{
  "image_size": 32,
  "arch": "mlp_mixer",
  "expert_mlp_ratio": 0.5,
  "mixing": "mixup",
  "grad_clip": 1.0
}
Rows from block 3 of a small multi-label image tagger, named by matrix and row number. Rows with one number within an expert belong to one neuron, the router's apart. Each number is 128 + 32 x the weight over its row's rms, rounded and kept within 0 to 255. All counts start at 0.
After each expert's rows are labels from the 100 images, of 14848, where the router gives the expert most weight on average: "top examples" is what is common among them. Only what is clearly more common there than usual is listed. The data: rendered solids tumbling over patterned floors.
# router: slot weights (model.blocks.3.mlp.router.weight, 16x384), inputs 220-274
# up: expert up (model.blocks.3.mlp.up, 16x192x384), inputs 220-274
# down: expert down (model.blocks.3.mlp.down, 16x384x192, transposed), outputs 220-274

# expert 1
router.1 [135 134 123  91 157 120 187 105 148  78 178  47 117 152 103 190 134 109 106 155  82 110 117  73 184  97 139  84 213 168 170 121  98  74 122 101 109  92 133 139 124 114 170 166  99 113 110 152  78 154 135  72 190  93 117]
up.0 [192  72  85  76  57 119 143 140 101 107 158 122  27 103 121 107 100 119 130  93 145 110 123 103 120 143 105 123 154  28 123  87 120 103 150 126 115  88 104 151 178 100 117 127 113 126 130 152 121 138 134  88 158 134 121]
down.0 [143 123 108 146 152 124 186 110 186 134 133 153 177 146 125  99 149  99 137 178  80 145  94 141 187 176 145 119  70 140 143 165  88 137  77 120 147 126  54 118 113 112 142 120 140 183 128  77 159 132  80 162  99 140 125]
up.1 [118 167 140 137 153 136 115 123  82  96 137 144 155  74  98 132 128 182 165  68 191 149  98 144 165 132  96 123 139  73 135 167 107 102 153 167 123 131 119 118 177 130 141 149 106 161 148 112 116 181 146 161 149 116 107]
down.1 [163  90 145 138  98  95 156 140 169 129  63 123 147 139 138 104  85 116  84 133 131 106 162  53 126 134 141 129 120 150  91 164 139 128  98  97 116 109  91 142  97 100  90 102 153  73  91 128 156 153 125 111 138 158 132]
up.2 [114 159 115 166 137 147 139 127 129 133 135 163 135 139 128  95  78 138 166 142 140 197 198  69 144 154  97 188  65 111 137 143 154 152 144 174 171 129 129 124 199 116  74 150 157 157 148 114 142  83 153 147  92 130 122]
down.2 [145 182 123  78 135 111 120  94 172 141 120 198 116 104  76 157 131 131  74  89 134 177 119 124 189 141 111  90 123 129 170 119 181 143  99  55 131 100 120 156 136 112 164  77 172 127 129 128 158 190 162  80 142 134 143]
up.3 [ 96 147 108 216 126 149 129 100  97 169 102 126 169 131 184  79 110 115 216 111 114 152 147 113 113 172  89 178 115 167 126 161 148 125 128 105 191  86 144 124 106  74 100 138  93 191 114  99  81 111 166 133 122 146 141]
down.3 [151 125  77 105 122  82 120 131 123 123 117 160 140 143 102 126 153 118 148 180  45 118  87 151 126 137 106 114  84 146 172 106 112 144 164 146 151 156 142 117 124 172 176 144 141 189 171 174  88 142 129 164 114 153 151]
up.4 [132 180  84 128  82 130 148 136 159 135 116 155 140 156 227 135 194 154 107 184 136  97  83 152 102 125 198 162 110 129 112 162 156 155 137  57  97  81 190 129 162 123 122 118 103 105 137 172 136 143 131 110  81 126  96]
down.4 [138 182  58 155 179 150  86 140 111 157 149 122  90  70  93 162 123 111 148 108 103 136 124 160  94 132  77 122  92 132 137 120 115 187  99 148 157 147 116  88  91 120 138 118 134 213 143 161 129 147  93 113 106 142 129]
up.5 [143 150 154 136 169 144 136 112 126 163 153 134 155 155 106 117 192 142 147 178 135 153 144 137 157 115 157 143 129 115 149  96 131 128 105  93 128 172  91 142  93 118 130 164 178 138 171  86 158 131 106 145 156 126 140]
down.5 [141 163 168 110 119  31 117 176 146 132 144 115 123 113 160 127  67  75  98 145 168 143  70 135  92 123  90 129 100 104 181 164 114 166 141 119 138 151 118 113 115  83 119 119  91 121 116 107  91 131 148 149 110 160 153]
top examples: light from behind the scene; count: four; black object; blotchy object

# expert 12
router.12 [117 152  99  89 133 150  77 108  97 118 104 106 136 135 131 131 113 106 143 119 170 104 125 135 170 132 110  95 178 165 163 102 127  79 139 148 125 130 105 164 121 195 178  91 102 149 104 156 108 174 102  70 102 119  80]
up.0 [202 140 125 121 103 137 129 114 138 144  98 130 181 107 160  93 183 154  66 158  87 112 165 120  89 128 178 123 132 137 114 162 121 145 146 138 147 119 114 132 120 145 121  98 121  60 118 131 146  71 132  97 147 159 227]
down.0 [133  58 157 182 151 120 188 140 162 134 119 157 161 146 152 140 143 123 136 145  76 112 139  97 191 143 130 137  48 140 152 183  96 145  74 101 165 150 119  92 154 120  63 133 130 189 140 115 195 126 132 144 152  80 127]
up.1 [192 133 139 131 116 184 160 162 187 167 148 138 126  96 155  97  95 104 132 172 116 132 119 123  77 113 122 192  72  88  85 116 163 184 139 128 174 105 161  93 144  91 132 136 142 113 152 121 154  52 162 159 186 180 168]
down.1 [ 95 139  92  92 129  60 101 106  90  54 180 126 113 146 166  98 241 122 110 112 111 142  86 142  83 126 154 114 119 132 159 108 152 119 141 123 211  68 166 153 177 141  86 119 141  91 148 109 111 117 140 134 120 112 147]
up.2 [ 70  90 146 169  91 110 148 185 152 124 105 111 121 136 125 127 151 179 168 135 114 111 160 114 168 185 111 140  99 116  59 132 173 136  95 104 111  79 118  95 102 115 144 177 123 174 157 178 103 138 140 132  95 113 124]
down.2 [111 147 127 198 125  82  82 124 154 156 135  75 131 155 128 173 119  74 103 148  77 149 150 103  96 171 110 107 122 110 153 149  95 159  87 173 132 143 138 121  84 114 148 147 132  79 119  62 131 177  96 131 132 135 161]
up.3 [114 132 110 154  95 125 136 155 155 121 149 111  86  77 140  89  68 184 144 146 139 126  46 133  69 186  69 125 117  80  88 132 150 149 127 168 142 154 117  98 146  94 122 106 129  90 104 232 109  87 150 137 129 137 122]
down.3 [ 70 193 109 134 178  61 101  81  88 155 130 130 140 130 127 103 131 135 180 154 121  87 125 142  89 140 138 139 159  90 133  77 137 119 133 170 138 116 144  88 142 129  93 154 158  83  87 178 150 108 117 145  99 142 122]
up.4 [ 74 117 129 126 113 109 154 137 122  98 129  56  68 143 144  99 136  81 116 115 151 120  87 106  74 109  93 135 139  91 131  90 137 118 128 190 128 126 193 122  84 115 125 127 153  87 168 145 102 125 109 137 101 132 140]
down.4 [ 78 139 152 103 155  88 156  79  95 117 150  61 113 141  91 145 137  91 173 139 136 129 114 105 122 131 150 137 121 108 120 134  95 138 115 146 118 104 155  92 161 141 108 172 131  73  90 192 203 150 122 166 134 128 130]
up.5 [117 122 136 162  76 127 125 163 155 138 152  76 114 110 107 136 142 128 105 155 161 135 131 178 147  82 107 169 124 159 142  91 103 124 102 162 171 135 139 111 136 104  77  69 153 142 185 140  79 124 189 104 138 141 114]
down.5 [180  89  80 112 148 122 116 135 139 123 146 129 122 132 147  82 135 116 125 131 126 162  99 173  71 133  78 168 176  84 122 153  96 124 125 103  79 118 134  72  87 100 136  75 129 116 156 149 104 118  93  59 164 127 125]
top examples: yellow object; its colour: yellow

# expert 10
router.10 [108 143 108 129 189 114 168 142 104 104 145 103 100 134  90 147 150 132 132 102 105 107 146 122 194 128 115  73 191 183 165  85  96  96 121 103 124 125 105 197 116 129 161 160 120 120 102 103 102 165  98 150 121 107 128]
up.0 [161 153 116 125 127 148 137 149 183 221 137 187 133 126 150 124 143 160 110 214 123 134 153 157 146 164 126 117 138 187 111 118 211 163  97 126 177 157 150  98 148 144 131 127 149 148 157 133 210  99 125 123 135 150 179]
down.0 [144  88 119 144 111  89 144 122 213 139 116 110 129 143 138  90 129  90 143  73 124 103 157 159  87 118 140 169  91 104 107 158 132 102 105  90 135 159 125  85 124 178 103 116 123 195 141 144 156 145 147  92  54 139  72]
up.1 [124 129 147 156 130 146 115  61 156 143  82 158 132 166 202  56  59 129 158 127 123  94 152  82 134 169 146 165  87 131 101 133 166 184 107 104 105 112 171 161 119 108  96  95 116 113 145 149 110  30 154  75 156 170 133]
down.1 [136 127 166 173 139 144 157  63  94 163 126 147 138  71 131 120 151  60 151  96 131 122 153  95 101 124 192 175 163 128  93 160 138 125 145 180 144 114 169 104 130 132 158  81 149  73 105  95 119  96 150 126 195 163 170]
up.2 [157 143 155 137 134 161  78  93 150 143 141 129  81  82 184  63 100 137 102 147 136 117 123 139  55  98 123 157 152 177 133 153  99 175 122 149 150 140 145 120 129  81 122 144  93 103 138 126  47  88 133  88 197 119 110]
down.2 [146  96 113 106 129 136 142 120 188  60 122 104 129 122 127 173  62  60 112  97  36 120 152  85 163 129 111 160 152 135 108 130 147  82  91 127  87 126  83  97 154 128  89 138 114 163 140 137 160 153 158 147 151 128 121]
up.3 [141 162 112 143 166 150 161  60  96 122 160  88 119 125 133 147 138 141  73 171  98 114 148  18 116  89 145 113 145 125 152 118  79 116 154 138 114 170 103 161 111 128 130 128 125 100 109 150 111 140 111  98 148 123 131]
down.3 [ 87 117 105 156 144  86 175 167 206 137 100 114 181 118 138  86 140 128 157 107 161 100  66 168 130 109 127  96 114  60 114 191 141 137 139 159 103 123 149 126 129 148 132 123  98 173 108 119 126 145  98 101 111 146 117]
up.4 [158 134 181 135 156  90  76 168 138 142 104 127 126 129 176 124  96 118  89 141 151 130 127 146 135  94 130 105 124 156  95 176 135 162 156 111 124 110 125  78 159 168 103 174 157 145 103 132 126 121 138 108 116 124 114]
down.4 [112 133 153 138 102 120 172 166 186 126 146  95 112 121 148 111 164  62 139 142  94 129  98  84  97 149  93 127  85 134 160 158  66 159  73  92 124 120  54  74 113 100 140 164  86 129 132 125 170 111 208 137 102 176 120]
up.5 [137 125 140 171 104 193  91 161 109 143  85 163  73  96 163  84  92 161 126 141 131 188 113 127 117  81 129 122 107 153  79 131 150 153 141 136 112 132 138 117 121 106 107  99 106 128 143 134 149  62 154 168 104 133 125]
down.5 [161 109 134 106  97  99 110 131 151 147 148 124  96 131 152  64  54 145  93 146  87 120  90 145  75 124  90 116 136  97 127 114 105 107 167 155  58 131 136 146 119 113 208 101 137 127 153 120 135 154 171 109 133 170 164]
top examples: count: one

# expert 13
router.13 [118 120 101 154 141 102 103  85 165 119 169 111  99 116 109 141 120 206 175  86  97 109 145 127 151 162  61 112 156 130 160 141 151 154 102 114 110 101 169 126 174 112 130  94  69  83 177 142  89 131 150 187 185 107  85]
up.0 [134 129 138  94  97 128 118 216 115 139 111  93 130 126 113 150 128  87 140 126 128 124 159 135 106 148 117 108 126 107 122 131 182  90 103 143  95 176  81  78  96 117 161 143 113 102  97 167 119 116 119  49 169 131 126]
down.0 [100 151 121 220 174 135  88 135 179 182  78 166 176 129 114 107 150 104 177 142  87 129 130 100  81 159 121  87 109 134 149 143 149  78 143  57 106 132  89  75 165 147 150 115 116 200  72  73 168 146 118 125 112 142 179]
up.1 [152 139 124  93 166 118 157 137 116 133  85  99 119 110 110 178 185  85  61 129 129 107 110 170 134  75 123 127 169 139 137 142  76 118 123 102 178 148 100 142 107 141 114 178 124 122  65 136 140  75 124  97 143 115 165]
down.1 [141  99 137 149 132 113 135 136 137  92 137 114 139 128  63 136 184 180 135 141 179 150 107 101 112 106 155 113 145 167 178 147 178 128 157 116 133 128  49 103 120 164 113  87  87 130 133 141 140 153 151 118 139 144 173]
up.2 [125 156 136 154 202 155  89 100 139 123 114 144 124 135  93 138 113 111 112 111 143 137 108 200 132 156 126 156 138 143 178 163 229  83 105 129  97 169 184 104 159 135 149 144 131 130 142 212 111 143 183 149 121 137 102]
down.2 [125 105 135 110 123 149  81 112 102  96 137 136 157  76 149 127 119  89  97  52 140 105 159 113 119  61  94 108 136 186  82  96  91 116  68 163  85 179 152 185 119  77 172 151 210 120 117 166  84 122 114 134 122 138 108]
up.3 [124 158 131 107 143 150 137 127 101 167 149 139 101  98 152 177 121 131 138 141 120 137  96 188 102 193 118 148 138 157 169  70 183 152 186 145 112 107 163 145 137 122 162 115 127 131 157 199 128 147  93 142 150 115 118]
down.3 [138 119 146 130  72 159  98  84  76 111 127 125 121 109 143 118 111  87 127 120  68 102 123 134 137  83 158 184 106 154  84 112  87 129  99 130 111 103 197 199 119 140 169 161 144 134 132 145 123  88  64 139 109 114 102]
up.4 [170 163 167 103 150 188 142 155 108 152  78 146 229 168 210  98 160 140 110 194 176 146 194 111 102 115 150 116 125 156 155 105 124 177 179 156 204 212  73 126 151 129 117  61 143 126  83 102 173 122 153  80 100 170 147]
down.4 [133 136 137 191 113  74 164 111 167 126  92 112 145  61 129 144 109 146 153 147 114  99 109  96 103  58 147  61 174 162 156 156 121 135 132 157 196 133 120 145 119 144  80 141 103  84 141  81 141 146 128 130  70 122 182]
up.5 [129 129 145 123 139 125 134 221 155 123 151  97 145 125 142 178 190 134 137 137 136 131 135 136 142 127 114 116 108 154 129 153 103  95 138 162  94 175  35 132  89  86 152 204 110 148 103 155 114 149 106 108 158 106 150]
down.5 [146 120 159 170 145 109  87 157 162 151 140 112 175 119 133 132 157  99 136 156 126 121 115  84 113 155 141  75 137 129 183 156 118  80 191  96 118 161 102  95 163 137 144 131 100 148 109 101 172 162 138 125 121 136 200]
top examples: pink object; its colour: pink

# expert 6
router.6 [145 113 140  63 142  97 177  65  99  84 111 100  44 101 106 150 114 173 101 136 112 108 120  85 135 120 135  83 185 116 170 140  99  94  98 117  76  88 103 203 151 155 140 133 113 111 110 123  72 169 123  89 137  93 116]
up.0 [155  91 121  89 143 140 160 147 147 117 149  93 140 187 122  47  88  43 147 115 132 181 126 105 172 133 181 134 134 104 137 114 154 121 108 106 138 162 107 102 135 150 119 136 119 149 211  61 127  92 161 141 147 135 138]
down.0 [128 106 154 165 139 161 134 163 144 127 133 200 127 166 134 156 181 106 113 145 171  72 151 164 234 124 107 117 144 160 171 123 142 139 147 149 156 118 166 120 146 113 100  96 167 146  99 168 122 159 208 136  81 102 146]
up.1 [136 159 118 181 165 160  90  98 183 164 192 147  94 152 105 158  81  73 116 176 115 131 165 141 124 162 122 157 109 105  72 122 131 164 145  88 104 145 171 138 134 136 111 114 165  97 143 153 170 111 157 137 179 160 133]
down.1 [106 100  76 142 147  68 115 117 143 108 127 167 130 125 139 130 124 123 146 143  89 115 193 127 142 179 140  99  74 110  92 114 112 101  55  80 130 124  92 185 124 125 120 102 143 149 125  86 164 123 180 118 151 134 161]
up.2 [163 125 118 107 135 174 115  96 133 176 104 123 181 126  57 115 154 111 212 168 165 135 106 104 148 141 155 162 146 167 146 141 127 142 155 101 163 195 183 148  94 158 184 147 155 182 137  80 217 129 145 134 140 126  98]
down.2 [ 80 129 136 117 105 125 129 107 111 107 143 136 140 111 156 110 119 103 131 138  96  85 171 138 127 117 119 136 121 119 177 155 125 141 119 117 140 134 161 145 150  73 129 101  88  87 115 154 113 130  96 157  73 154 134]
up.3 [130  94 127 109  28 112 163 154 146 141 216 133 122 137 128  99  86  94 151  82 160 153  82 152 119 155 119 175 120  57 110 122 217 148 127  58 135 110 191  70 110 114 103 124 144 113 239  96 106  76 110 117 188 141 127]
down.3 [108 114 125 144  94 176 149 150  62  70 193 169 120 117 127 129 182 193 140 134  94 130 179 119 188 109 131 137 126 102 108 187  64 141 112 121 127 161 119  97 111 127 127  84 140 147 137 150 140 106 139 124 131 125 158]
up.4 [105 140  71 136  99 112 126 153 143 121 164 165 133 193 110 157 128 176 132 106 136 134 177 121 154  89 118 117 105 144  67 133 112 152 117 122 123 135 105 123 199 141 105 122 153 141 118 130 139 150 152 127  58 129  68]
down.4 [139 122 127 148 132 145 148 160 135 166 194 145 142  97 110 154 178 183 145  96  80 139 153 200 135 115 138 120 129  77  98 177 128 131 143 126 198 147 147  50  48 138 189 184 111 158 185 137 165  84 119  97 130 119 142]
up.5 [143 103 108 125 167 147 176 116 184 132 175  97 106 121 132  61  67 125 157 134 132 156 138  98 105 153 126  96 145 101 142  78 146 116 164 146 173 196  70 121 197 127 112 102 103 114 128 116 127 124 126 110 143 141 140]
down.5 [117 129 137 129 141 117 160 152 122 172  84 155 127 134 108 107 117   9 126 173 135  39 109  82 245  88 127 126 146 195 144  82 137 138 136 107 153 103 129 144 163 116 106 100 161 121 136 155  67 132 207 169  88  86 168]
top examples: blue object; teal object

# expert 2
router.2 [110 118  87  80 118 126 127 155 116 149 181 130  53  74 126 166 100 114 138 117 110 122  75 113 126 193  48 115 183 123 106 113 133 114 121  39 106  53 161 135 139  93 197 175 156  78 130 151  92 107  92  92 192 123  91]
up.0 [ 61 202 187 166 107 115  82 114 133 142 136 134 140 114 154 152 176  98 107 153 104 164 129 169  86 147 106 114 105 157 116 108 129 136 151 104 155 104 212 105 110 112 127 123 154 103  97  98 112 122  78 135 142  85 131]
down.0 [133 126 181 118  90 111 121 155 106 174 129 145 117  98 133 124 147 137 138 135 154 114 152 165 147 133  96 143 149  59 173 109 141 112 141 143 121 163 107 116 154 101 136 113 106 169  91 142  96 149 177 101 123  94 163]
up.1 [176  90 102 149  94 157 125 144 170 195 122 116 151 110 123 131 126 187 188 166 210 149 112 115 127 140 123 103  58  91 109 117 106 175 196 113 213 187 143  85 144 135 140 109 118 184 125 132 140 193  79 124 123 149 203]
down.1 [ 47 143 100 189 171 140  82  95 140 153 100 192 144 108 119 165 163 124 163 119 130  51 146 111 151 112 130 127 104 165  86 131 113 112  70 126  95 130 161 100 148 160  78  99 138 197  60 138 144  69 106 126  49 164 129]
up.2 [131 155  89 117 157 129  97  52 159 114 104 139 151 145 167 135 176 137  81 140 100 116 127  99 117  66 152  72 163 169 149  51 137 102  42 132 116  96 115 153 144 147  94 135 104  37  75 122 141 143 133 108 126 130  79]
down.2 [129 136  78 186 157 128  97 128 118 139 159 124 154 163 113 149 165 156 142 185 105 161 167 166 102 105 118 124 157 158 119 190 143 107 121 176  98 134 109 168  82 108  87 142 173 175  82 136 133 177 123 179 156 136 104]
up.3 [123 135 128 136 177 117  84  47 146 120  69 146 150 113 104 152 136  58 109 138  72 105 129 117  73 103 134  84 151 176 142 118  98  93  89  89  79 102 116 140  72 131 123 110 131  61 131  96 124 120 122 140 154 116  94]
down.3 [133 145 138 118  93 151 146  71  60 130 198 167 139 145  99 179 187 158  98 150 127  89 133 149 131  97 129 167 171 131  93 212 145 120 130 166  91 140 106 176  89 116 102 103 168 148 120 169  80 156 176 148 151 150 126]
up.4 [130 139 119  75 117 135 125 105  21  93 165 120 101 127 109  85 107 175 119 127 110 103 102 116 158 115 130 116 178 121 134  49  76 125 104 160 155  80 169 184 175 126 126  72 132 139 165 105 107 119 142 149 127 118 102]
down.4 [120 140 109 136 135 104  96 118 155 110 179  91 152 156 167  98  86 186 201 131 123 117 130 115  62 173 131  97  97 146 116 111 137 109 157 132 167 103 166 197 155 164 140 117 107 158 133 118 157 128 113 135 112 130 110]
up.5 [138 168 115  93 115 111  74 115 103 152 104 196 142 128 112 107 166 210 128 143  98  64 132 127 112 129 128 152 119 189 145 111 135 134  91 119 172 111 108 177  98 163 127 135 119 145 131 144 140  89 140 140 153 119 145]
down.5 [112 127 126 166 158 151 141 110 151 144 146 154 139 178 167 100 154 165 157 127 125 138 175 128 134 109 133  86 140 104 140 116 118 146 136 150 167 151 114 105 135 198 124 148 102 160 160 109 181 147 154 148 139 140 107]
top examples: white object; grey object; count: four; its colour: white

# expert 8
router.8 [139 127 155 138 107 195 155  93 115 159  69 169 110 130 151  70 116 164 190 161 117 150 122 153  56 124 119 145 120 136 117 121 133 142 140  98 151 149 114 155 127 141  38 141 172 156 155 172 159  49 152 168 132 156 175]
up.0 [105 117 122 153 101  63 156 161 170 118 140 117 234 182 120 116 179 146 144 130 134  95 192 126 196 135 167 115 149 106  91 117 173 122  95 108 121 125 145 170 148 167 152 176 131 133 140 150 136 190 143 143 130 109 103]
down.0 [115 170 122 108 117  98 146 124 192 127  86  78 165 190 104 112 101 165 104 165 105  96 134 180 154 135 146 158 140 119 105 121 138 137  93 138 121 110 176 168  85 114 141 179 172 109 137 159 131 100 109 149 119 142 120]
up.1 [120 133  74 143 126  87 157 157  98  58 178 101 115 145 170 154 188 158 130 146  83 132 151 106 161 159 144  91 109 150 153 136  99  86 122 116 120  81 116 144 115  91 182 151 141 129 155 159 104 205 131  93 137  91  90]
down.1 [124 119 156 136 131 138  68 115 205 140 151 150  96 133 127 182 148 132 102 117  52 140 104 109 142 144 123 129 153  85 146 149 105 109 165 126 118 104 132 148 157  89 170 144 134 125 129 116  91 121 144 113 120 156 105]
up.2 [ 93 113  90  74 128 110 114  69 101 175 145 113 109 112 106 126 138  70  97  94 109 137  72  94 109 131 128 131 115 113 122 150 129  76 100 104 122 132 124 104 135 147 141  97 115  68  92  76 111 132  65 125 132 118 129]
down.2 [118  96 144 158  75 100 188 146 134  96  83 116 149 123 102 103 137 161 133 155  91  87 115  86 122 154  99  95 102  94 139  83 128 119 137 145 150 113  85 135 184 120 109 166 105 179 141 126 134 112 122 141 151 122 155]
up.3 [110 166 130  97 130 132 117 177 137 145 214 109 117  87  74 117 103 110 162 105 152 114 132 147 147 138 120 194  90 167 128 112 151 130 152 110  96  99 157 114 113 115 137 133 136 121 146 125 118 123 131 149 170 133 126]
down.3 [112 131 108 128 121 126 158  69 156 102 161 157 167 160 132  84 173 149  67 161  53 101 161 137 137 109 211 125 129 146 119  84  71  97  99 124 122 109  68 150 164 147 132 143  71 114  89  97 123 106 125 118 145 139 100]
up.4 [ 25 172  84 117 106 114  87  76 105 106 135 120 105 157 129 127  98 136 147  92 125 124  95  60 125 138  97  68 123 127 135  85 140 133 121 164  96 139 125 101 156 122 157 148  97 108  70 110  97 161 121 176 136  94 100]
down.4 [162 102 151 130 178 132 180 142 106 102 136 160 117 190 101 131 153 156 128 192 185 167 120 111 169 102  94 118  73 159 137 116 106 163 108 111 125 158 134 151  92 165 156 138 107 184 158 136 159 149 115 133  91 124 122]
up.5 [135 109 114 137 138 110 112  56 102 143  72  92 118  81  94 130 156  80  62 126 116  90 121 108 132 125 123  95  93 160  99 158 134 104  78 106 108 110 168 113 141 131 167  69 115  75 110 104  91 142  98 134 140 111 117]
down.5 [ 88  74  97  82 115 123 178 118  81 154 172 145 135 141 180 135 146 166 116 138 110 163 193 135 139  97 161 117 197 135 128 108 117 168 151 161 142 101  75 117  82 174  79 149 196 155 100 129 152 173  95 117 120 154  98]
top examples: light from the left

# expert 14
router.14 [186  72  84  99 146 130 139 137 145 118 166  83 105 127 131 142  99 102 109  95 155  77 151  65 125 104 123 135 144 137 174 152 134 123 160 121 142  89 180 123  99 141 133  93 120 104 126 122 125 165 145 121 180 177 119]
up.0 [ 60 163 135 166 151 159 124 123 141 104 144 164 140 201 111  82  90 137 129 154 111 165 196 135 132 168 141 128 143 124 104 165 114 129 116 157  94 139 106 162  93 148  97 163 162 159  89 157 177 127 142  89 103 140 108]
down.0 [146  47 101 156  55 142 153 112 175 159 124 199 147 115  79 137 141 119 101 141 106  98  67 115 126 156 159 121 109 101  98 131 118 157 176 101 145 119 116 157 116 119  95 184 137 124 163 113  83 173 134 124 129 156  83]
up.1 [142 165 135  66 157 110 158 144 103  97 187 111  86 121 123 183 145 134 109  94  74 117 109 182 212 158 144 166 173 123  86 172 120  98 103 139  72 151 110 118 152 125 145 147  99 198 150 168  95  89 155 106 100  86 112]
down.1 [150  93 140  80  99 166 110 103 144 127 185 128 101 148  99 149 141 179  99  96 169 103 126 158 126 128  90 129 157 108  13 121 153 101 165 168  57 151 115 154 154 134 128  91 195 139  95 141 115 115 132  80 148 171 107]
up.2 [182 132 122 157 132  98 117 129  64  94  89 111 155 179 115 206 157 129 106 143 148 115 152 147 104 115 157 108 140 152 174 208  55 111 184 137  81 127 156 208 142 111 146 148 110 148  63 195 127 194 181 130 133  72  89]
down.2 [105  75 127 114  74 105 143 108 168 145 173 126 136 132 102  95 189 163  79 137 124 112 113 104 138 174  97 163 121 129  91 107 151 126  95 133  71 139 117 131 101 133  98 123 136  95 175  87 136  69 119 184  90 133 165]
up.3 [129  97 104 110 121 180 114 108 167 131 103 122 124 135 105  59  45 115 159 125 161 147 107  98  78 124  56 113 133  90 194 127 114 167 205 120 158 114 125 121  90 144 141 102 126  83 119 103 142 117 157 162 175 182 166]
down.3 [ 70 147 144 126 150  47 159 174 104 138  80 138 135 124 133 122 169  79 120 111 125  93 121 141 164 125  96 145 105 140 151 118 110 121  77 116 150 126 153  87 125 112 143 138 111 141 102 165  72 101 122 151 126  94 140]
up.4 [123 142  91 110 176 119 150 192 118 127 127 127 119 132  81 186 142 163 161 115 120 127 121 148 111 156  61 100 107 163  72  71 102  93  90 130 109 162 108 190 130 156 132 138 141 226  98 119 121 131 116 159  59 114  78]
down.4 [116  96 140 108  79 132 104 148 153 158 184 135 135 187 116 150 174 162 105 129 152 111 101 125 129 111 150 130 134 123  65 131 115 121 197 145 132 113  84 128  92 126 146 140 178 147 154  95 110 199 151 118 135 144 130]
up.5 [228 139 121 127 129 117 179 158  99  99 142 118 128 146 111 173 157 144 123 124 144 112 134 171 105 129 141 117 141 140 127 171 110  91  79 136  91 150 100 182 136 109 124 147 103 164  86 222 125 149 215 111  96 129 120]
down.5 [148  81  95 127 106 128 107 156 161 116 141  88 135 153 127 120 152 174  65 135 186 127 115 128 137 168  91 152 152 136  50 144 160 114 121 175  65 151 100 146 154 107 123 139 181 105 153  59 145 151 138 136 161 146 110]
top examples: count: four; blue object; green object; teal object